A small contrastive image-text model, trained from scratch: batches of 128, 195000 training examples.
Rows from block 4 of the image encoder of a small contrastive image-text model, named by matrix and row number. Rows with one number belong to one channel. Each number is 500 + 40 x the weight over its row's rms, rounded and kept within 0 to 999. All counts start at 0. Numbers have three digits each.
After each channel's rows are labels from the 100 images, of 14976, where the channel reaches its highest value: "place" is the part of the image that holds the peak. Only what is clearly more common there than usual is listed. The data: rendered scenes of coloured solids on a plain floor.
# convs0: first 3x3 conv (encoder.blocks.4.convs.0.weight, 128x128x3x3, each kernel summed), inputs 64-127
# convs1: second 3x3 conv (encoder.blocks.4.convs.1.weight, 128x128x3x3, transposed, each kernel summed), outputs 64-127

convs0.52:480531504483526505551492474415515511383524485520500501431537444477502511441494486529518528510492394446522387502368416524496500509502385537499441518528465485534488513487504500417382483493495438
convs1.52:421525538514493494509523384538501487543546496509541471472485456441493469478546489471451512503542545541520541502550599542537500514494392485511486552517487477488522498499522450575491492476539508
place: middle left

convs0.55:400505495474434463473531537450486546488468477462540531453532473413460497448463458531495485464539511490450469512443558490505524528507501493491439465504503510469418513458453528518494525530470495
convs1.55:638475512524522504469481529526503457512516494525500479437488463595488454418543565523548537508467468487451415473505512467531554516502541484521487448476565524575454577454524444523493479536483492
place: centre; middle right

convs0.82:491532492533390480542476491502499470518527480503556475446552381482502538426409493557552516556497457496514364495515426568475540526499451505511454532488503483534503508484423506410473554550424477
convs1.82:444526526496520505466457450501511469487584499541559471456508447446507489529507495460486489515523565565511551483443525525522444527505475478504513599479499454478455512485535462565525461510507501
place: middle left

convs0.109:521434455517495422519478507498473534514496475433508455552517541428497451544569513536505525472483494483510481444416500415481520475490606533456498516553507458437443492465430478529405510435517496
convs1.109:514458486542517471511524504464457570489519485537480502576497494533406483547385487529547523465490490494458490482364469456537517525430563520520473519474496550454398524547483466444610476519482449
place: middle left

convs0.98:523527512532544475553492500429501504401461494476556475475515396488490522444413525459546500517493466474483403503423412553498520521614458504505486510490497513542488438462449539449467506538478519
convs1.98:485509478467499492473537468567498498550519493559541492474502429487474521496545501437450509509556477558511503439569566526520476569584473515517525552513514487457534500472542490546444502519535514
place: centre

convs0.67:497481491551453510480481499502511492490509508444547458527424496461364488509500503525481468458500427475464493473504522484457560511565479444483552467486434485462477399443494508481510452460505439
convs1.67:544474481525430470458554470532548513543491532529505473464601493533404398549503474520528473479509506530480475439519509505530489456518522508488521456488468584508424432521506479513495470419459512
place: middle right; middle left

convs0.75:531539475496447456544478514459481450428460503456494420496501429481540515470446484485500570499482482456501434512476461488541525465529455475497519574484440531500498479498446520434461511519495419
convs1.75:440440532528487522459588494438551479457568473553511502453514479478523473490517504450507568548565497546493527523513643490474502556472467428494526554524542496538493541479580481527517506504519506
place: middle right

convs0.100:547492496443507458498424466518518481528448417488507495539483493503437499505352509480494546491487466520503523496516523573504505539461487487466491523604546493420496473472460516525506491515477520
convs1.100:497451523527508530426548498566491505576515487558479488493559542479467496490549541503526558511534534478519547461520518506415516567533433468489516486523500499436546461534597527508449540477472475
place: middle right

convs0.112:489525493471469370532477416483552481508503489458400464509494519490486455519439521497497416424482511522566510402524466554484472448510503411579581474477493493446519491487446420520505487520516474
convs1.112:497580465458533411547500542501475468565449473467522466506475556544472479518553506496489494403520503479567532472533478591509530504550512520448594500519459529460511477490574506508463520494530535
place: centre

convs0.96:501559492448463492498453462467509491522472458437427423521513495465459474511454503458438332477482469506593510403512521529527394446511471461545567553538473469476515460461476398510492490501536506
convs1.96:495589497457514456505545511481536469521486484462567433497510558522446464539525434484452500421497481488577545555499537568467496544522546457484567522502526571569551493497522509484482486485486506
place: centre

convs0.31:506498466519482430520534526498491501549544520518487549488446496457487460552507488517473441498520472469499476409483501470514426444474449515462471552443443483489565500563501492471500461462514428
convs1.31:474463515516454468555444448481484524566526508517434486487465486520512446555501473548533514533462513479467495517471528472515533446423502538544417494559579554493512538492471463494572470487506447
place: middle right

convs0.118:502554474471426430466553478519475474464502489472459537491499504477531458504453488450538523449470485495448499428486499464475566514490466477452488458492510569539422520507438424492525491477508461
convs1.118:473519554506542463481511499476557468443488510508506502445525457489598402545540478490495515526476529498500476542521622460512451514490499421485462498514469476610510529485496455512465475444499528
place: centre

convs0.49:513490516521392396497425539541486502497485452533571562487504506518531502459494533560484550572505451561531510549500489503464506612500509464483527508580512488411498536563533479508521520477523536
convs1.49:515504508449489527471470515574472484574467515469488504491494581458586515440524545460492460509461538474459569528478533468439508542499356560515493478552551440509510542470525597474492506421409484
place: centre

convs0.18:437526487439483499517512461368501553509402512494522474404464500529459417511519527475501474507497501480524528438421492548523483444481516468511432470421477446493472476474500507492390521471451475
convs1.18:464516479554472506486499490534556484494496529503533471583541506394457427524456464580530499415511443529512515532421506522496446448481530463482481464506482523506486458514430465498603554485546488
place: middle left

convs0.61:495503501527454367491541558469474534465519509520447547505556495461475524502520483545499507489505527458503540493487451487473418600457506515400473501548518426484480525571495508489474516499421521
convs1.61:561542518472430487460394493518578518553460522451526463470506457513424489503573498533508513445512511578516507546575533549469494496537482489497549427474474497526525488560521515577468527517524552
place: middle left

convs0.1:501519433540406497518550583535413514512490504516544458506512514477490517506465514534534476572442512449481480524484476534442543491515537426451419548452578480508507532502475493486459523496437484
convs1.1:482511534506540477496481491474599468541552475518538535477522472526481476535496529465430504461472497601481467497481489483624521487477522492500516537428491559529437521465500435529525523503513502
place: bottom centre

convs0.74:518521514527532495498455485505427565514493495507490537484491452489479510519410512547506522556484543512536499468537510521472533466462519461509531538461483490519447504513500479533552524494518487
convs1.74:475522538414507478526517604478490561470503540514505473465450418560471546508434516419501549447518491496524522517478530539535424550592557495539542554434464539502460494539524519516466510488395548
place: middle left

convs0.117:492521500533503439383522448484461547469491545474526472504483500490460474465513500521465511394447488497485547545498556463538485528488473458430489571507481485440506472534468525489497463443437488
convs1.117:514488467491483478568444470449484558516504460491513499429444472522546500351550555509524483431507502444455480506502548519492551493485445515523518548448526463505528520518584507513537580486528496
place: middle left

convs0.7:521527548478449480491479488454496523494494475523419564547512506473460485505477497493477434509432453493496450459479477457535483460534518424594505537523477534422474476424488541478457492567554504
convs1.7:482528547489527443492507501451573470509532493483528431469505479499451455482490491547467501419518503527549530516519571524532551514534490480533546532495531525599526501474528495546500503489497514
place: centre

convs0.105:546597513507437527496534541472449448453527483511538406538546483507514466510447524483507512449449526495576540531517522513530471498530499491474478577567462547532513529490505528528554452485493506
convs1.105:590537501433477447452475525481484525484553500498540423505527498515423486471529521481529522491511581470577510495512494552500533504523441512509531468592430386502473504494582580478511454468518543
place: middle left

convs0.97:521511501486415470469424500523473442507478496536507514498422493458559485537465477541524542511439485447467470492492499419460517471469477514533498526479405477496456551539465533444491475458517441
convs1.97:487497500568494509481478488533593495500616501546499471433504486465609388554525442510501570490521507516490468519487629465503434446451509491466490472500506494549467512455507469524552460494494539
place: middle left

convs0.36:518473518450460484511564471472522458538510462506439563545471545455456515511494427529522451493466483503487487407506487461439545500495514372478491470492552465498501447529474382503496518515486532
convs1.36:538552556464508458494501504465506483500468528472564592463526503561468493521483466473422489456527439499483468542502509496501477467538535478454517493527487498608484491459556509565487469475551469
place: bottom centre

convs0.39:516472482508444530519433536445509493481430464499407477531474500467437482516484555445525405482471460522504490518480476509483468496553481403504492536465457502526506424483496551511464535534485494
convs1.39:497552523467496455541560502421559505477527448500517458481512456544465451466492515493457501498542459534547487521467554522569537531537533494448521534467529567556526536519554467532505522525542509
place: centre; middle left

convs0.99:423527468447484488467549531458481481483486480452569474436537469458410474482512470484494480497487489442442473427477494461458538539514481490414439468561588499520428437444500541534500475453451493
convs1.99:619481490449490474407428527502543537551492483575500474470494473500498477467450539495533553555476450544463476471508467499528566451491509517523472421559582577508453540475489483518500447480501466
place: middle left

convs0.115:511543497467479481500505496465496491507503452451412422532491507450459490505476504471460369464483484493544499366478500532498431463503498422519514548509482469497517438480471403504505522530507504
convs1.115:499572507460506447502546468470486482490479473473554525526507509542466456519474410540491530444503448464496488587498579519527506543543539408507505535473536567604522517468472491497509479467523499
place: centre

convs0.88:535527453507482452503435536496450554492529479495429513525520516503514512526557508470524477485522507460613535558512515471561404464475496497431472556558524456522490545559512529511535514481436484
convs1.88:561556455527510484483507469523507527538438512459549432494524487503429509540576447491499476498462526534507491594505490526504480437504495519460515454503401495528488407543495598526507481504520535
place: bottom centre

convs0.29:483435426563494475537500422510486536508399447447465408494465564448484507469471467532510581455518469469446538402474452495479449523489519512465497441477497467480472460468437516483527483514471441
convs1.29:550467471426432510529533514503503573491514466533504486555503478520372491559435463494547560505554485515465482492531532467494496569537578469494499465529452517465540508550568488514459463458548517
place: top centre

convs0.14:487491388481532517462525538493495496481504496571510543505508477479456492504443471489430555511468556492496484474482513499471479566460485457459529486524446486410451466547479482468493503475477472
convs1.14:531525449526498473444521496533522539501388550458508465456487524510522470518525464396488410499462491531474470493552532527552483540459505441462481439526505483519493527501498505543478449428529507
place: middle left

convs0.15:513351506504459426518521527514504500500448439423522446506471479424543529529496397446441404495476532469490508459554476494516491508494504522433477506496498433470486495523434423511536497500466497
convs1.15:489427536475538422503442466516538496547537428544483540499484569490508511517490547532486585458542496539493555484537486519526545495501462502475498521500468513458449494478550510532475524511580507
place: top centre

convs0.25:525411503481497404500507523474408511563500532504400475520481456468520423482497467482504531498563478451553519444487467518459528419466457490439481486442512445447503496495489510485488467450522493
convs1.25:496491532520448477502450465438566536512526480517467494459486447535469452539467485530495503541478502506496494501468552486487533495402523534542442467566579517522471537481517494486563453449496469
place: middle left

convs0.111:502522463496484499489495510465547488461503473451459441497497467487485499467508476480398394463504463474543502402470500500514408474503500511488541551529492448491466480534480299467503511507510511
convs1.111:475578483457490496495544454498519526466473517453535461473499489495523471538511417491483487483458520508516537593514589548499512519524530423515498540493498551628507500480499517516448463486468544
place: middle left

convs0.13:480534471467473383552505473482532465562500471513409543519452540471502483507463510503536467459487462534525458421527472516453539521505486385539555439478489486501516483546439454470513545543484500
convs1.13:501581559476588448516497478493479479562442486497545509498522533528560476548546486474446480443468517481573529456476457546553461558523487495404516478564478507517491518511576449533437470502565498
place: bottom centre

convs0.54:502495498465516431525526475481575525512502451481434503490480539471486489531441495494425445482481499534541473402507475526466476467531458409574589467429448524392490489426473429469495464443546482
convs1.54:472582499470481411530486510485487521552464479473536458494478552508502477530526488466506453435522524514617533491497532564515534487563491513463533532519406504502479476460565504563472519508448575
place: centre

convs0.83:411467452506494483513528461512453550449515500502455511446572435518380529515484479504467509502482476495535421481532501534448441495471497526456537462501456461426498389495469473468532470494536409
convs1.83:555535497505558431532489593473496415446499505464501463466510455576520520512528502436548500450489463521484471519492514501533502547549569508512525497530444492517481503465566494539496478422406551
place: middle left

convs0.85:550578494514466521506441416489481486498496512548450578534452510484488521456545535441511467480496483460515531576540513422531472518520514469450479520530506444520563525544507561475510505466467463
convs1.85:516550426508465373509547497504495539560423524481517382490460468518476530495533472485499492466451537505476519573499525512460458510525496530482462474520443536523431433496505611503491483497500545
place: bottom centre

convs0.35:480536459477480366529546462478507508542523479471441543479499528469529490504454473524479458424497503531534478392528447501454531478527494420548571465468467504469529495519438391492533495502503469
convs1.35:489589492469545426546466501506485466542429498469531505452472526512543457518558515467485458402504517484562513464506515546536511529521511475441558540508470496501456499444576470586465509535573548
place: centre

convs0.69:479539463423462530404495507490548589466445445447484444495478509465469462491430453444465462377449517506423511467506492531565501477487538500500505547482426568497445504507481481493530399541442503
convs1.69:525511463518505475547481455561474463536511455517490414519492510488456552448545541518499540361509477481414473497421482517441524432512547512520524589530503511506511576461551501519527556503569523
place: centre; middle right

convs0.21:538519515459475460518484466498513484492528480534516512497501465469492524461379479524498565506494393495545471450481437493477485525469499520411452567510511478446490526486475521395447461482496448
convs1.21:437521567573500472517525364486464486526537480472517496520491491516524501474567480483469501490526472447463467569490570443499481526417466476519451554517553491547552580520531488523517514511537458
place: centre

convs0.3:507480475453362423513480487509505480500521397408511422509495493506496527488347518477513510466446481478465448504499522469458480486521544503468484516487566531490437490459443519481538544545560525
convs1.3:475462505512583517476535490490443377518533467528501483544519484503489564465557527500570534506498564475467533515480485451518531565529462462524453538515557444463489541474515495431511492526461467
place: middle right

convs0.22:521532538508431454513498525486466480524505499511507496510409517465466490492495496512544503514479513447512492499487497531485555488465520392499458537474546419504495531451506526518500516538475518
convs1.22:498556521526540489429444441477576454521521559522571482524596498496456456552501442529462445428483557546502529524495500486489468489498478430457519530525521588539482488496523498483510523506496492
place: bottom centre; bottom right

convs0.66:493532449592517377377535460511459585468483485495481437522498478477495452424507472448453514386455477513509548523450511477538453498525529497477500551517524505475493470478503516517480415554420513
convs1.66:542486475434496443536491512496425525500466451496464529468456496545539571372518627491498499465523469459441459477576514484498560501517470548517496571469536441477521574476547486525425562521497494
place: middle left

convs0.113:540508522491473549463511542396543480460459472451498495475438497487523459499419460472556414495472465498490471503442451483512562458489509463515461467421489526554533490491481452477434481500429477
convs1.113:475549551495536453508427517387566461477497511542485485406507466520576443475519525534494460496488487553526501467398545487502525525504503478472431490514478508532505481460555429599605496532579526
place: centre

convs0.87:428545504515475482530512437520484503526527480495461504502495479433499514457533466500465490471507413455492414482508470427450522486534344522499447489509530455541454527536510493469508494471453459
convs1.87:573537505480491505622507511559524526462524476485530499462449424546472465501499500506484539548448465545498421545490590509583472442528601537496467484454476530561416505488463458525500477505513516
place: bottom centre

convs0.16:482496476555416432510479469486519497525517465509467573543496484484470496512531564493431447578524489582583517547524505537462489523543473482500495537590493450524522555579560441535542494412491513
convs1.16:513529390446494439556527476557497548568449503454482430521444482547458523565526462504544506512468484509445545524530515493496498515499538554486508476510534516439497513546504490449426493441470456
place: centre

convs0.106:490545470391352458505537528489445431490469506509530559487489496517558495463380498464471507455493484480528454512476463440440496501522515454451422559478487498548468554578473506496489462437457522
convs1.106:469533480533591479495504468481533375479493485457479440539568487478527492484570499519517530469462485454533549495505570509517532494480492453481475487511497399523522574465546480449492494538575457
place: middle left

convs0.119:501506441442472396553505463474493486509523491462417435519520505467452458506479521543488380473518483472493495453463528513419489446451496509501528511477498489505423440433490470534473490510540531
convs1.119:541525405488484457544541510535495545541414574471502478544457506543439524583523444497518473490441474483502492525572501531528453465507579483488564466509472519495535498561500540418435458449472513
place: centre

convs0.48:470501465553491526460498500389475556500414510446540480408374499552465442508540523494485446455495493497512541467523505465549523487526524438477509506433473432454484458511523474477547459496536491
convs1.48:471504492482522503393506443542543506523463510504506500554584531413447463526403490529512476412536452534460502528536465466473477460489505443489491489525509550490421483492435482483476601463481433
place: middle left

convs0.5:531495561526483607557442560513495505500499529551537434513513470516514513481526570513513504558525481501455505515515481520528479546527503506538505563513515533564495580516527487518517521526521516
convs1.5:482501545449488464453499480558483506618480530455531545513433542469528514509441493453466494511495565520465531574507474486451505561501446592512519499511501460552490538429516602454472492454451545
place: middle left